python train.py --model="model that answers yes/no questions on an image's attributes" --dataset="abstract colour fields from 500 small random pattern networks" --train_examples=101725 --image_size=48 --grayscale=true --crop_scale_min=1 --horizontal_flip=false --translate=0.12 --questions_per_image=8 --encoder_arch="convnext_v2" --encoder_isotropic=false --encoder_norm="layernorm" --encoder_activation="relu" --encoder_mlp_ratio=3 --encoder_layer_scale_init=1.0 --encoder_dropout=0.05 --encoder_inner_norm=false --encoder_patch_size=[2, 2] --encoder_depths=[2, 2, 5, 2] --encoder_widths=[48, 96, 192, 384] --encoder_kernel_size=7 --fusion="cross_attention" --fusion_encoder_width=256 --fusion_encoder_layers=8 --fusion_encoder_norm="layernorm_no_bias" --fusion_encoder_norm_position="sandwich" --fusion_encoder_activation="silu" --fusion_encoder_mlp_ratio=2 --fusion_encoder_head_dim=32 --fusion_encoder_fused_qkv=true --fusion_encoder_bias="none" --fusion_encoder_qk_norm=true --fusion_encoder_parallel_block=false --fusion_encoder_inner_norm=false --fusion_encoder_positions="learned" --fusion_encoder_cross_attention_every=1 --init="trunc_normal_002" --residual_init="zero_last" --optimizer="muon" --muon_scale="match_rms_adamw" --lr=0.0032 --momentum=0.9 --nesterov=true --orthogonalizer="newton_schulz_5" --adamw_lr_other_params=0.0011 --grad_clip=0.5 --steps=5300 --batch_size=64 --epochs=3.3 --lr_schedule="wsd" --decay_fraction=0.4 --final_lr_fraction=0 --warmup_steps=530 --weight_decay=0.3 --adamw_weight_decay_other_params=0.01
Rows from block 6 of the image encoder of a small model that answers yes/no questions on an image's attributes, named by matrix and row number. Rows with one number belong to one neuron. Each number is 200 + 30 x the weight over its row's rms, rounded and kept within 0 to 999. All counts start at 0. After the name is the row's rms in percent of the matrix's.
After each neuron's rows are labels from the 100 images, of 14976, where the neuron reaches its highest value: "peak at" is the part of the image that holds the peak; "strongest on" is what is common among them. Only what is clearly more common there than usual is listed. The data: abstract colour fields from 500 small random pattern networks. In brackets: how many of the 100, against the usual share in percent.
# fc1: MLP up (encoder.blocks.6.mlp.fc1.weight, 576x192), inputs 0-191
# fc2: MLP down (encoder.blocks.6.mlp.fc2.weight, 192x576, transposed), outputs 0-191

fc1.242,089,155,220,164,207,217,156,179,191,205,169,234,221,168,168,234,166,190,239,192,202,172,186,198,208,221,218,212,209,187,202,200,192,109,155,209,191,236,231,268,212,204,219,194,251,158,171,221,217,192,244,172,202,193,211,190,218,178,128,206,185,210,223,204,191,228,214,192,194,214,225,214,211,225,211,211,239,221,206,208,180,220,174,184,203,218,140,173,195,234,186,167,164,139,211,165,239,197,240,268,220,160,212,219,193,209,230,207,239,174,230,257,203,147,237,253,179,256,173,233,142,224,230,195,196,203,231,243,170,232,238,209,134,169,159,182,163,169,217,203,145,223,202,210,196,206,244,225,157,146,158,128,191,241,204,184,237,227,234,212,186,209,150,162,211,183,169,179,188,113,224,173,221,233,184,242,216,191,221,250,214,195,203,197,180,161,197,218,196,230,219,168,210
fc2.242,086,192,215,196,143,213,263,190,209,199,217,211,187,175,174,204,186,211,218,181,222,158,192,144,263,222,247,187,202,267,174,245,245,269,216,230,190,288,179,189,140,201,205,212,157,187,203,232,168,190,172,257,201,222,238,165,184,209,221,205,236,192,191,148,166,198,218,226,194,265,182,250,233,181,197,227,241,241,216,233,186,215,204,238,118,258,170,187,147,254,177,217,196,270,200,218,235,204,174,220,209,162,191,205,211,202,235,197,217,199,191,245,198,163,223,210,204,206,237,212,187,201,223,179,187,189,219,207,196,219,204,188,189,187,221,202,135,178,199,245,147,239,204,183,167,165,171,254,195,239,249,217,208,167,210,201,196,222,206,198,205,204,158,207,196,241,226,183,178,227,249,156,238,184,216,169,214,188,178,227,250,169,174,212,203,199,163,158,232,165,205,166,155
peak at: top left (28 vs 11.1)
strongest on: fine detail (35 vs 16)

fc1.11,063,217,194,175,222,167,249,162,188,280,262,184,222,223,220,213,178,223,242,192,234,187,200,168,212,191,222,157,207,211,244,145,192,193,211,142,209,206,215,171,175,228,179,172,203,195,236,155,209,190,207,156,245,161,185,185,209,259,158,252,199,178,237,197,181,205,179,277,176,189,241,155,215,213,210,202,214,200,136,201,195,185,212,181,170,204,200,180,212,159,200,223,202,191,228,182,192,191,189,179,178,198,196,178,253,179,180,166,205,236,198,178,196,272,198,180,221,184,181,228,188,177,159,208,256,167,183,133,184,188,237,182,216,128,161,187,170,249,156,218,181,159,166,215,205,160,252,198,263,216,210,173,189,222,193,245,195,208,212,182,181,222,217,199,133,255,189,230,194,221,193,229,237,210,253,204,254,205,148,208,267,207,160,212,145,209,229,216,178,219,184,176,239
fc2.11,055,204,154,229,208,169,257,185,154,148,271,190,173,219,207,245,138,185,188,140,161,224,146,217,209,208,242,184,193,175,184,208,222,167,148,214,166,208,201,182,232,205,204,172,228,204,153,254,202,222,185,192,205,207,213,159,199,230,207,164,226,145,163,162,126,210,184,162,172,220,230,168,206,187,184,200,209,179,219,177,233,209,188,142,174,242,178,162,197,172,248,172,217,182,187,195,180,260,142,197,159,193,240,220,203,236,138,151,223,155,165,233,176,139,172,219,237,175,189,219,222,207,212,158,217,217,220,204,181,200,208,217,188,180,185,211,236,200,258,191,222,165,214,192,198,203,214,231,218,183,157,202,170,172,220,213,266,242,201,170,216,170,193,193,282,182,230,238,219,224,231,185,192,190,237,181,263,185,173,184,194,204,189,234,209,135,226,192,205,221,213,238,216
peak at: bottom right (32 vs 11.1)
strongest on: fine detail (85 vs 16)

fc1.428,098,242,228,175,226,213,183,194,221,218,188,214,227,182,171,174,176,213,224,159,221,234,194,153,225,174,180,194,135,179,203,247,188,171,220,212,126,198,193,159,218,176,192,231,204,188,204,243,225,161,151,182,200,243,190,165,233,248,203,209,235,211,251,192,196,233,184,169,203,142,232,209,240,241,206,209,215,204,212,198,220,146,205,236,232,161,205,221,222,236,237,212,194,220,197,217,223,157,233,202,139,185,165,213,207,189,182,182,215,222,189,166,147,172,202,160,196,233,165,217,173,207,226,205,164,215,175,153,187,249,232,209,167,276,178,203,183,199,183,178,133,210,193,204,184,169,228,162,276,235,164,233,246,237,218,218,170,217,161,166,229,226,193,218,183,183,127,243,119,244,171,205,270,164,232,142,215,182,164,209,184,202,188,225,164,220,227,219,205,195,220,216,213
fc2.428,097,209,153,198,168,189,217,235,261,255,149,172,202,168,232,159,174,248,222,222,189,223,192,127,217,265,189,188,228,163,193,174,175,189,191,170,194,205,174,235,153,229,213,154,192,219,185,227,196,185,183,191,243,224,149,181,201,164,184,226,173,260,129,177,196,217,215,204,205,267,230,228,181,201,187,191,216,213,164,185,257,213,196,208,199,236,176,187,223,148,125,181,201,124,192,181,189,204,207,185,211,206,253,221,200,227,230,190,216,200,214,163,204,221,198,227,222,239,220,181,167,228,198,151,181,199,230,176,204,265,216,237,180,212,187,201,197,188,160,209,187,222,186,176,236,202,212,229,157,168,200,138,224,228,173,170,177,237,195,164,172,163,204,176,216,222,165,162,137,209,199,169,228,191,211,157,186,221,133,213,201,165,223,183,254,225,156,221,243,206,226,130,199
peak at: bottom right (37 vs 11.1)
strongest on: fine detail (82 vs 16)

fc1.167,114,164,155,185,200,194,161,186,117,211,181,173,228,205,162,217,199,192,164,233,193,197,227,201,222,215,189,193,213,231,246,209,196,265,187,219,230,204,181,183,231,150,184,203,226,186,169,108,173,193,199,204,183,157,237,199,230,182,233,135,201,192,211,221,226,222,165,242,217,210,241,232,185,191,198,219,186,299,205,221,232,194,227,191,210,165,224,220,222,219,224,218,144,217,187,170,184,176,179,218,151,225,216,187,192,139,196,197,235,239,230,232,191,206,248,192,161,170,156,225,180,232,200,217,227,215,221,183,193,183,161,197,306,197,181,189,210,196,217,178,182,182,204,259,203,212,216,172,219,175,191,204,168,210,198,178,168,216,207,182,204,223,232,183,151,184,115,145,171,211,208,215,170,169,229,246,179,221,198,178,186,196,172,256,195,193,278,241,212,169,142,240,209
fc2.167,124,180,202,237,228,168,208,213,181,218,219,195,166,218,207,220,207,187,188,234,225,190,225,190,228,195,189,177,159,200,264,202,256,205,243,239,213,151,142,189,179,229,159,185,227,238,200,182,180,170,215,210,251,203,253,184,195,164,249,199,160,186,207,263,187,206,187,221,213,148,196,175,206,206,185,197,204,203,250,233,224,181,239,196,219,213,218,191,195,227,228,243,175,178,199,175,214,211,117,190,162,205,137,226,208,149,216,263,172,140,264,242,235,192,170,181,217,185,163,215,149,221,207,181,233,202,217,214,154,166,218,174,219,196,212,240,209,197,175,167,291,229,218,256,146,182,173,168,233,169,188,209,210,207,193,250,216,168,212,214,186,214,203,248,215,197,251,150,150,162,214,154,214,211,204,208,193,185,163,221,178,199,207,207,199,226,235,232,291,183,153,208,206
peak at: bottom right (38 vs 11.1)
strongest on: fine detail (37 vs 16)

fc1.484,111,267,234,225,222,203,238,247,173,205,174,226,209,192,184,186,217,243,236,165,222,208,182,192,174,226,200,179,228,137,217,163,213,153,185,138,249,168,190,227,242,197,176,203,257,123,229,173,203,205,230,186,180,199,193,184,216,140,208,209,215,194,234,206,181,205,191,214,184,231,221,128,233,209,169,196,202,125,186,204,260,214,192,232,167,167,266,195,207,215,237,197,155,180,210,158,228,220,175,175,170,247,192,196,246,236,188,169,256,189,136,195,149,202,242,138,233,174,213,214,149,235,239,189,182,231,162,248,201,237,160,200,226,185,201,174,188,209,233,181,203,233,194,202,208,219,216,169,171,243,226,205,209,178,185,252,170,215,135,186,196,192,230,200,215,205,163,177,200,174,238,206,206,140,194,205,232,133,256,199,198,193,200,222,209,225,212,194,208,200,159,176,218
fc2.484,116,174,215,204,183,186,195,207,212,243,151,299,168,209,223,212,200,237,148,243,171,265,209,159,202,204,213,192,233,211,175,203,174,198,173,164,235,221,207,222,272,185,208,155,222,200,224,230,241,273,213,169,153,162,197,225,151,156,198,226,269,180,208,183,196,182,190,214,186,182,159,240,215,197,195,182,186,195,167,167,183,205,187,264,196,182,203,242,201,175,201,244,190,194,179,254,156,219,197,215,190,185,249,145,212,195,224,168,149,151,218,167,196,215,193,186,201,160,188,176,193,201,185,252,162,173,207,220,240,229,214,192,166,250,230,210,181,226,236,194,210,225,223,184,190,213,219,207,182,183,185,178,204,203,220,185,185,192,170,112,249,229,178,175,194,162,191,161,203,151,209,164,203,195,232,283,249,234,162,162,195,176,157,247,166,176,204,248,186,221,208,186,206
peak at: bottom right (31 vs 11.1)
strongest on: fine detail (46 vs 16)

fc1.456,098,203,181,239,168,194,204,161,213,180,176,168,242,182,191,162,240,207,187,266,197,196,213,246,250,250,183,203,196,182,127,227,177,227,230,193,234,212,222,201,224,192,192,182,232,191,212,196,213,238,218,225,179,176,171,163,242,284,229,165,191,222,188,198,206,169,182,226,213,203,175,194,147,241,168,202,207,176,226,180,199,241,148,172,218,151,176,204,181,227,195,166,159,200,203,241,198,185,220,188,230,161,204,298,241,209,210,219,186,181,204,198,216,185,192,199,245,169,203,233,257,212,193,265,179,170,183,181,185,252,247,196,255,210,196,183,173,221,238,148,223,155,226,182,187,220,201,127,166,169,168,232,225,156,232,141,188,202,219,232,170,184,208,217,201,166,215,113,258,223,162,172,171,200,177,189,220,264,187,204,182,192,206,238,216,173,177,170,189,167,211,217,196
fc2.456,089,221,226,184,233,184,182,206,222,243,164,211,244,190,157,160,198,158,220,161,166,211,272,252,190,193,216,175,212,186,212,189,254,256,220,203,209,215,232,220,210,148,195,161,211,156,156,228,178,234,195,208,205,167,168,157,181,133,232,199,156,176,161,206,229,183,228,201,237,179,206,205,218,182,180,202,205,178,194,170,203,192,218,210,186,168,182,154,227,228,214,188,198,169,209,189,215,168,232,173,171,228,171,195,212,200,225,181,215,234,202,268,217,191,252,217,206,234,207,310,170,218,204,211,183,203,199,169,214,195,257,184,177,203,204,140,262,184,153,200,172,200,206,223,179,247,218,242,178,245,170,236,207,191,155,172,207,219,200,230,169,198,225,170,154,214,166,211,193,193,239,170,201,236,241,170,171,224,144,224,219,240,197,195,139,245,186,239,235,221,186,104,191
peak at: top left (27 vs 11.1)
strongest on: fine detail (61 vs 16)

fc1.504,121,141,225,287,238,215,152,229,235,227,199,167,230,238,220,159,213,231,153,214,190,264,220,195,223,183,142,180,238,155,176,215,200,125,250,184,219,204,163,202,169,229,202,157,146,189,222,211,186,233,179,155,191,227,226,176,192,172,210,174,205,214,234,138,213,194,180,211,203,189,213,234,215,153,209,151,243,231,184,150,212,259,173,250,157,188,186,143,176,232,201,199,194,157,189,215,187,179,160,238,216,202,208,207,244,183,236,210,217,161,171,238,177,186,177,171,207,226,190,218,123,205,186,194,153,195,198,197,194,242,211,216,189,194,201,189,254,175,182,169,229,185,211,207,236,145,206,172,197,220,200,161,201,197,198,194,182,195,140,256,214,232,274,198,228,230,226,199,221,170,179,169,185,223,194,173,200,224,215,234,217,200,228,200,247,227,173,157,238,219,231,201,242
fc2.504,108,171,188,205,194,221,229,194,193,160,249,220,198,214,185,183,241,225,211,203,202,257,184,234,232,215,216,148,162,173,143,203,205,156,176,195,247,220,234,244,152,170,252,210,212,187,203,220,206,242,232,220,186,204,204,192,226,230,191,172,311,171,176,214,243,242,216,184,147,239,199,211,215,234,198,179,219,166,169,192,131,185,216,234,200,214,221,192,200,214,157,167,250,147,181,218,208,222,171,191,211,162,229,206,182,229,195,216,175,196,132,226,217,187,216,191,185,222,213,175,193,219,198,207,169,214,204,230,231,239,191,209,210,184,211,192,202,211,153,209,160,135,164,148,164,178,272,200,257,157,156,187,207,165,182,145,278,165,153,206,172,180,220,231,211,203,177,166,239,146,181,222,206,220,240,176,217,237,152,196,220,162,183,215,139,199,215,203,219,174,216,178,210
peak at: bottom right (34 vs 11.1)
strongest on: fine detail (72 vs 16)

fc1.1,134,215,208,291,174,164,169,234,247,213,204,191,149,165,195,175,241,163,176,173,191,261,171,234,169,177,243,234,184,219,193,187,177,224,179,207,143,203,254,202,222,199,184,184,214,243,256,221,223,193,223,214,186,177,185,177,213,153,186,200,187,213,173,261,172,189,186,202,206,224,246,203,186,190,204,174,252,223,169,205,199,218,225,199,224,156,211,165,177,205,217,263,182,205,164,166,249,177,210,191,93,161,249,153,234,180,175,199,239,189,212,247,230,189,198,173,207,200,208,228,192,235,224,190,228,202,193,215,176,199,198,178,231,208,258,193,145,153,178,179,203,161,191,200,200,169,188,204,182,150,178,162,204,249,168,191,214,192,167,198,198,224,140,216,194,186,256,231,169,263,176,164,235,231,246,174,238,177,224,226,259,173,229,189,233,227,186,206,164,156,173,214,204
fc2.1,145,199,161,217,144,213,207,189,258,203,186,208,204,213,180,252,248,197,189,172,216,270,250,227,238,202,181,221,200,168,160,178,183,216,190,147,152,232,231,170,182,239,191,232,200,180,217,238,175,203,187,129,221,182,200,247,229,207,219,219,164,232,190,177,205,162,223,209,174,201,201,195,186,167,251,169,208,179,228,166,209,233,219,169,216,246,229,184,184,213,196,209,242,198,213,198,221,178,187,217,216,227,226,134,182,175,196,207,247,163,238,167,175,190,193,217,181,179,187,235,264,165,193,151,207,181,250,223,170,209,167,146,196,173,181,167,186,190,168,272,210,188,216,234,170,222,177,199,270,199,227,156,216,165,150,175,177,223,164,195,214,187,190,163,224,204,157,240,212,154,188,227,173,155,210,193,275,226,154,184,168,236,221,178,274,160,241,207,203,166,235,165,168
peak at: bottom left (29 vs 11.1)
strongest on: smooth (30 vs 10.9)

fc1.71,079,217,201,222,185,203,211,194,211,220,183,151,181,191,196,214,190,178,272,271,183,158,181,225,207,259,214,210,213,257,178,183,240,151,230,224,163,215,183,204,193,204,191,206,234,187,159,216,219,153,210,225,158,220,196,185,233,143,224,236,212,220,178,159,199,186,218,188,168,165,101,232,174,219,221,199,182,193,163,133,168,199,201,216,204,218,214,192,202,209,238,202,182,217,228,191,172,241,167,253,213,136,202,193,230,198,169,239,201,132,184,189,184,239,219,205,205,224,188,221,201,218,141,183,207,166,119,210,177,212,150,185,241,194,183,144,211,210,183,193,217,186,255,161,225,243,225,220,207,214,207,190,222,136,240,142,201,160,200,185,251,219,181,260,160,208,205,168,164,167,198,202,177,214,233,239,224,168,263,240,194,231,213,210,191,193,231,224,218,183,184,247,240
fc2.71,086,196,224,164,211,183,194,178,125,248,168,214,210,204,175,183,214,203,174,175,147,230,202,230,196,190,215,164,197,202,169,215,221,192,139,186,228,156,201,199,202,190,214,168,200,224,208,154,282,220,207,212,217,206,213,148,166,186,169,161,204,171,172,196,175,174,179,258,202,229,158,222,192,204,231,166,205,196,188,195,225,185,184,174,234,186,175,205,248,229,194,233,188,197,172,224,178,139,243,201,241,186,228,234,215,250,199,167,219,173,220,251,224,161,173,184,203,249,193,166,176,250,203,241,181,217,169,172,202,222,199,188,211,265,197,215,123,197,150,208,187,134,216,267,152,190,220,184,214,255,213,230,165,236,147,202,279,190,215,226,184,182,160,214,155,208,171,204,237,221,179,214,261,223,181,214,177,191,156,201,221,218,185,194,122,171,256,182,238,195,191,181,213
peak at: middle left (30 vs 11.1)
strongest on: fine detail (97 vs 16)

fc1.486,099,215,198,226,215,179,245,251,207,191,133,243,175,279,160,198,232,223,214,175,213,197,239,208,216,214,195,204,141,214,188,198,222,192,203,176,167,195,236,206,197,233,145,171,176,104,196,212,166,194,213,182,143,188,187,155,198,177,257,185,146,231,235,290,198,168,195,173,211,142,246,195,212,190,288,161,279,209,204,187,214,205,163,213,181,189,196,205,212,175,224,199,203,141,223,232,253,205,178,230,231,207,145,181,181,234,208,227,181,219,200,231,215,201,241,150,212,198,269,204,166,187,243,189,169,226,169,182,173,203,222,238,171,165,263,178,228,208,185,207,232,223,158,168,202,236,194,208,174,218,172,187,179,157,178,179,190,203,176,211,160,215,206,225,221,216,210,191,190,206,207,191,147,212,213,181,165,217,203,182,237,176,232,233,184,224,194,136,203,189,186,195,205
fc2.486,103,244,137,177,136,236,213,179,167,186,196,223,163,206,192,162,203,257,180,170,194,164,215,228,235,218,227,215,172,178,220,186,205,223,251,215,246,167,189,135,195,140,239,211,194,221,171,206,160,230,224,185,212,198,199,204,191,181,286,255,226,175,236,179,232,201,183,226,178,233,204,263,185,222,232,131,164,196,233,211,244,167,194,221,213,243,244,249,263,180,188,217,210,214,214,175,220,227,212,254,153,147,183,220,215,156,224,241,211,199,150,221,167,203,185,264,219,201,218,141,197,169,216,211,174,192,177,181,225,182,212,224,157,209,251,249,201,183,208,239,179,226,139,235,215,199,193,218,219,291,193,212,221,199,196,191,219,231,228,238,216,220,187,220,190,151,169,179,203,200,188,200,193,214,190,206,225,186,164,209,226,211,198,227,169,209,206,182,266,209,185,217,239
peak at: bottom right (27 vs 11.1)
strongest on: fine detail (64 vs 16)

fc1.83,076,207,163,178,160,236,165,195,193,230,196,221,175,199,207,217,205,221,154,178,169,188,146,141,161,227,126,196,195,247,217,191,203,189,171,222,220,203,223,217,168,169,170,184,251,201,242,181,178,153,171,195,244,174,202,207,234,165,210,195,228,164,231,261,180,172,157,226,204,184,217,209,211,188,189,209,147,193,206,212,214,185,221,170,214,194,234,207,210,237,231,155,117,183,304,164,165,196,207,193,163,181,196,215,261,199,171,218,194,177,180,178,173,187,170,241,201,239,205,202,187,160,156,200,236,157,213,203,244,196,174,238,239,218,180,204,195,246,187,181,245,215,259,187,225,219,190,287,222,201,196,195,197,186,230,235,193,141,223,248,166,210,183,231,227,206,163,218,265,223,178,237,235,242,153,231,224,212,231,213,221,153,230,175,165,215,190,193,238,181,187,170,197
fc2.83,074,213,169,206,200,205,168,195,192,211,243,215,180,177,155,217,146,243,174,197,211,145,242,284,207,203,177,231,211,172,182,181,192,202,218,260,229,193,167,212,227,199,153,238,233,221,245,207,181,226,187,192,180,187,181,240,182,177,131,229,210,226,235,218,152,186,170,170,163,164,240,229,174,245,216,158,162,260,227,212,244,195,194,217,208,261,195,180,214,212,237,232,169,219,226,167,222,217,222,185,139,227,233,225,204,213,191,198,199,209,217,187,214,218,235,191,221,214,179,220,212,219,185,209,235,214,236,189,153,179,190,216,217,203,189,230,122,189,260,227,255,191,207,203,195,131,187,217,192,212,190,189,178,141,174,253,169,174,185,208,214,187,178,187,191,159,225,248,198,220,179,225,243,193,204,265,164,190,209,174,261,193,239,246,224,263,172,204,146,193,203,165,133
peak at: top left (27 vs 11.1)
strongest on: fine detail (43 vs 16)

fc1.342,065,201,160,215,211,201,242,213,163,173,236,198,177,154,183,158,200,217,162,219,151,133,192,214,200,217,194,213,191,188,199,221,183,235,252,171,198,227,225,188,274,190,191,196,194,169,241,196,173,169,242,232,229,183,195,210,210,226,157,169,192,196,251,200,172,204,179,242,186,206,161,142,178,232,218,166,208,199,185,262,179,207,212,165,222,233,147,244,172,198,215,234,276,192,140,223,177,230,204,191,246,151,211,238,211,222,182,183,217,254,212,211,183,212,163,230,225,148,199,196,256,192,212,194,248,158,180,224,213,192,233,172,167,176,167,189,136,203,192,231,82,221,222,144,152,224,145,177,186,249,231,193,214,175,210,183,162,226,181,227,216,183,196,179,203,186,186,210,190,191,190,201,239,211,206,201,166,197,232,173,228,196,238,179,204,263,215,231,178,248,204,169,225
fc2.342,056,175,169,198,245,181,160,186,237,165,227,259,172,217,195,207,210,201,157,196,203,214,128,180,174,211,182,191,192,264,162,169,176,207,175,217,146,227,229,147,212,164,216,148,217,208,177,230,157,194,199,203,187,271,214,162,216,194,199,184,193,147,278,203,178,220,192,223,198,220,206,193,183,197,196,200,173,180,205,203,230,192,139,235,190,170,183,208,170,242,182,151,202,178,216,141,163,156,185,151,173,237,198,285,250,213,203,175,188,225,242,125,184,243,230,200,231,210,196,227,176,195,174,173,208,202,225,158,221,155,220,190,170,235,181,213,196,207,236,205,188,224,175,219,175,248,235,235,137,179,175,217,145,219,222,202,202,215,231,192,188,179,205,200,188,218,239,216,203,110,171,208,171,223,246,208,216,195,233,173,184,186,207,176,227,194,255,170,232,241,184,244,163
peak at: bottom right (27 vs 11.1)
strongest on: fine detail (68 vs 16)

fc1.378,092,177,221,182,218,213,158,184,219,195,221,188,235,165,179,209,226,187,212,205,207,133,173,239,199,223,234,221,206,194,170,191,275,197,183,205,285,177,169,180,191,149,184,142,224,245,207,190,182,221,195,185,166,224,175,178,186,204,214,218,176,177,270,292,237,195,163,182,237,207,192,175,162,195,148,194,200,158,181,156,175,230,166,186,177,220,198,177,201,189,217,228,147,246,174,238,221,209,216,257,218,230,210,262,213,193,156,229,183,151,246,202,238,198,245,150,190,256,198,241,249,202,235,204,189,165,218,188,136,214,170,160,205,210,246,179,219,192,194,209,193,205,166,228,176,169,146,172,226,215,253,235,209,202,119,249,172,209,202,196,213,200,196,219,160,198,189,196,131,184,206,195,228,217,173,155,203,193,255,228,186,195,204,236,187,217,197,235,208,186,211,181,200
fc2.378,092,159,202,205,212,246,212,178,197,201,202,227,216,205,213,218,232,199,186,209,216,208,227,230,175,245,198,201,187,176,199,200,229,199,197,184,184,224,179,205,195,197,160,201,194,182,176,186,212,216,220,174,196,190,195,252,214,182,260,182,165,120,223,198,202,237,237,210,187,233,120,187,197,219,299,195,200,172,215,184,249,186,250,199,220,176,223,163,212,191,185,232,192,182,163,203,232,194,155,207,173,204,212,146,210,193,260,231,195,178,170,173,157,187,233,163,203,207,253,209,185,169,183,218,167,180,215,134,211,182,178,172,219,235,126,161,192,201,155,156,220,145,174,205,222,219,212,236,201,166,236,202,180,208,229,149,162,163,224,169,190,262,153,166,163,178,172,265,217,172,154,185,211,205,142,164,222,244,203,210,159,238,167,207,181,314,191,227,212,202,219,189,181
peak at: middle left (32 vs 11.1)
strongest on: fine detail (78 vs 16)

fc1.178,100,196,219,182,193,191,254,240,219,208,187,203,215,199,139,244,177,200,199,214,224,143,221,253,183,205,223,219,203,192,183,192,156,153,183,210,181,178,235,233,195,207,188,159,174,270,174,181,186,220,234,173,147,200,228,189,214,186,254,161,186,215,173,256,182,142,199,152,258,296,202,217,200,215,203,183,228,245,153,178,179,237,149,175,173,235,177,166,208,196,237,178,243,199,184,233,170,192,199,177,232,212,141,230,227,243,235,169,236,223,176,166,175,170,119,231,211,225,220,209,196,171,206,196,257,163,167,182,208,230,215,209,187,221,237,190,201,234,220,147,207,165,211,222,181,170,237,236,230,221,216,201,173,231,237,219,232,228,164,183,137,207,141,163,179,216,195,186,231,206,240,188,169,176,206,170,181,181,229,184,194,152,245,211,177,184,218,187,182,206,261,191,207
fc2.178,099,172,188,248,191,181,271,208,248,170,219,204,123,166,192,240,226,187,179,152,190,185,207,189,174,200,201,186,215,148,169,214,189,191,201,182,182,224,195,217,219,195,210,244,175,199,244,164,176,180,217,226,158,133,221,176,195,256,168,140,204,213,246,204,215,135,181,172,204,193,194,160,212,207,204,220,255,180,202,167,239,197,186,213,176,226,184,225,240,231,199,177,255,206,216,208,182,282,181,143,189,180,175,223,210,177,206,232,189,247,184,203,169,185,133,246,171,163,218,204,221,265,219,219,182,184,193,204,173,174,269,214,216,236,181,178,218,154,168,248,185,172,210,193,141,194,212,214,201,214,186,224,244,187,249,206,240,168,232,169,250,214,228,161,161,183,274,219,191,225,161,214,178,191,218,199,206,211,191,183,246,229,201,186,185,185,238,229,163,142,175,198,247
peak at: top left (36 vs 11.1)
strongest on: fine detail (45 vs 16)

fc1.568,111,172,195,138,170,168,194,248,191,193,191,217,228,242,173,228,215,201,211,234,183,215,220,147,227,206,166,235,211,184,214,221,222,165,225,193,164,162,234,211,214,219,192,216,125,216,206,176,277,231,206,266,237,240,197,248,217,164,217,220,192,155,208,222,195,139,171,243,218,212,236,218,210,242,159,185,227,220,211,232,207,200,211,172,189,150,229,181,147,218,209,195,204,230,160,268,149,220,205,216,214,225,161,229,218,137,152,196,196,179,241,173,164,205,213,204,220,175,204,188,132,209,217,186,189,188,182,141,213,172,246,195,176,215,236,196,181,228,207,171,227,241,221,152,239,237,208,203,228,161,155,169,259,248,209,196,212,199,188,200,207,210,177,178,209,191,183,165,221,216,192,189,212,163,115,227,201,191,209,220,200,190,155,202,167,180,142,176,191,277,221,153,220
fc2.568,114,216,232,222,188,164,208,134,162,174,238,178,197,183,242,189,177,154,225,204,207,192,208,189,233,203,191,195,242,163,159,192,228,217,189,162,226,210,135,191,222,168,192,154,186,203,202,130,179,288,236,198,223,144,198,205,164,226,205,225,223,219,227,153,216,198,192,201,185,212,212,240,159,192,200,170,238,176,180,165,264,192,202,254,203,225,168,198,175,180,254,228,193,240,178,198,149,142,179,240,179,167,238,244,235,236,186,187,260,163,213,247,268,132,245,241,231,185,199,216,222,181,201,241,215,188,213,206,255,206,203,200,167,214,218,169,232,191,196,205,209,185,175,198,193,188,197,235,192,139,133,200,205,182,187,152,204,168,197,219,192,159,242,194,163,210,182,203,229,197,163,173,223,212,169,218,195,167,165,214,241,181,191,170,199,153,145,207,213,257,168,171,196
peak at: top left (28 vs 11.1)
strongest on: fine detail (70 vs 16)

fc1.303,080,219,246,172,253,181,160,134,238,205,225,168,187,218,250,215,204,200,169,155,197,192,205,247,224,206,231,204,185,187,206,244,208,150,169,219,169,136,164,183,233,163,204,189,221,208,169,170,200,156,227,212,278,262,209,203,185,221,208,190,160,171,193,265,158,239,242,193,215,204,189,198,184,205,197,233,141,163,213,185,194,223,205,239,161,188,155,266,182,207,152,170,240,258,215,207,143,198,223,215,188,220,221,229,197,196,255,184,210,202,208,224,195,196,217,152,203,220,151,235,212,202,171,250,215,167,228,153,239,171,212,201,134,130,175,209,186,116,271,199,191,203,168,179,216,193,215,223,192,216,180,179,212,211,230,236,190,197,175,174,221,242,216,193,185,213,150,184,209,229,219,191,197,157,223,185,232,203,186,212,203,184,173,219,184,195,240,191,193,195,137,249,212
fc2.303,078,181,224,196,230,192,230,196,256,233,200,157,218,191,230,197,181,221,232,231,196,184,211,201,234,155,162,214,177,182,217,180,169,153,157,148,210,180,225,155,240,205,250,232,206,130,221,167,236,194,218,181,225,213,187,149,256,245,196,248,227,232,175,185,186,170,199,216,175,188,199,158,187,202,196,227,209,257,228,208,223,168,234,215,225,243,167,197,185,180,182,175,237,215,161,204,188,213,173,150,199,211,216,116,180,177,279,168,201,226,136,217,203,172,193,247,174,219,210,150,201,264,195,223,168,198,176,180,159,185,189,177,162,154,174,164,218,163,207,222,248,194,223,196,199,184,217,212,201,162,207,186,168,174,244,201,184,195,205,156,180,162,247,223,244,231,165,240,214,204,193,218,170,218,169,196,199,244,243,171,196,188,185,176,247,225,158,237,170,236,289,178,230
peak at: bottom left (27 vs 11.1)
strongest on: fine detail (87 vs 16)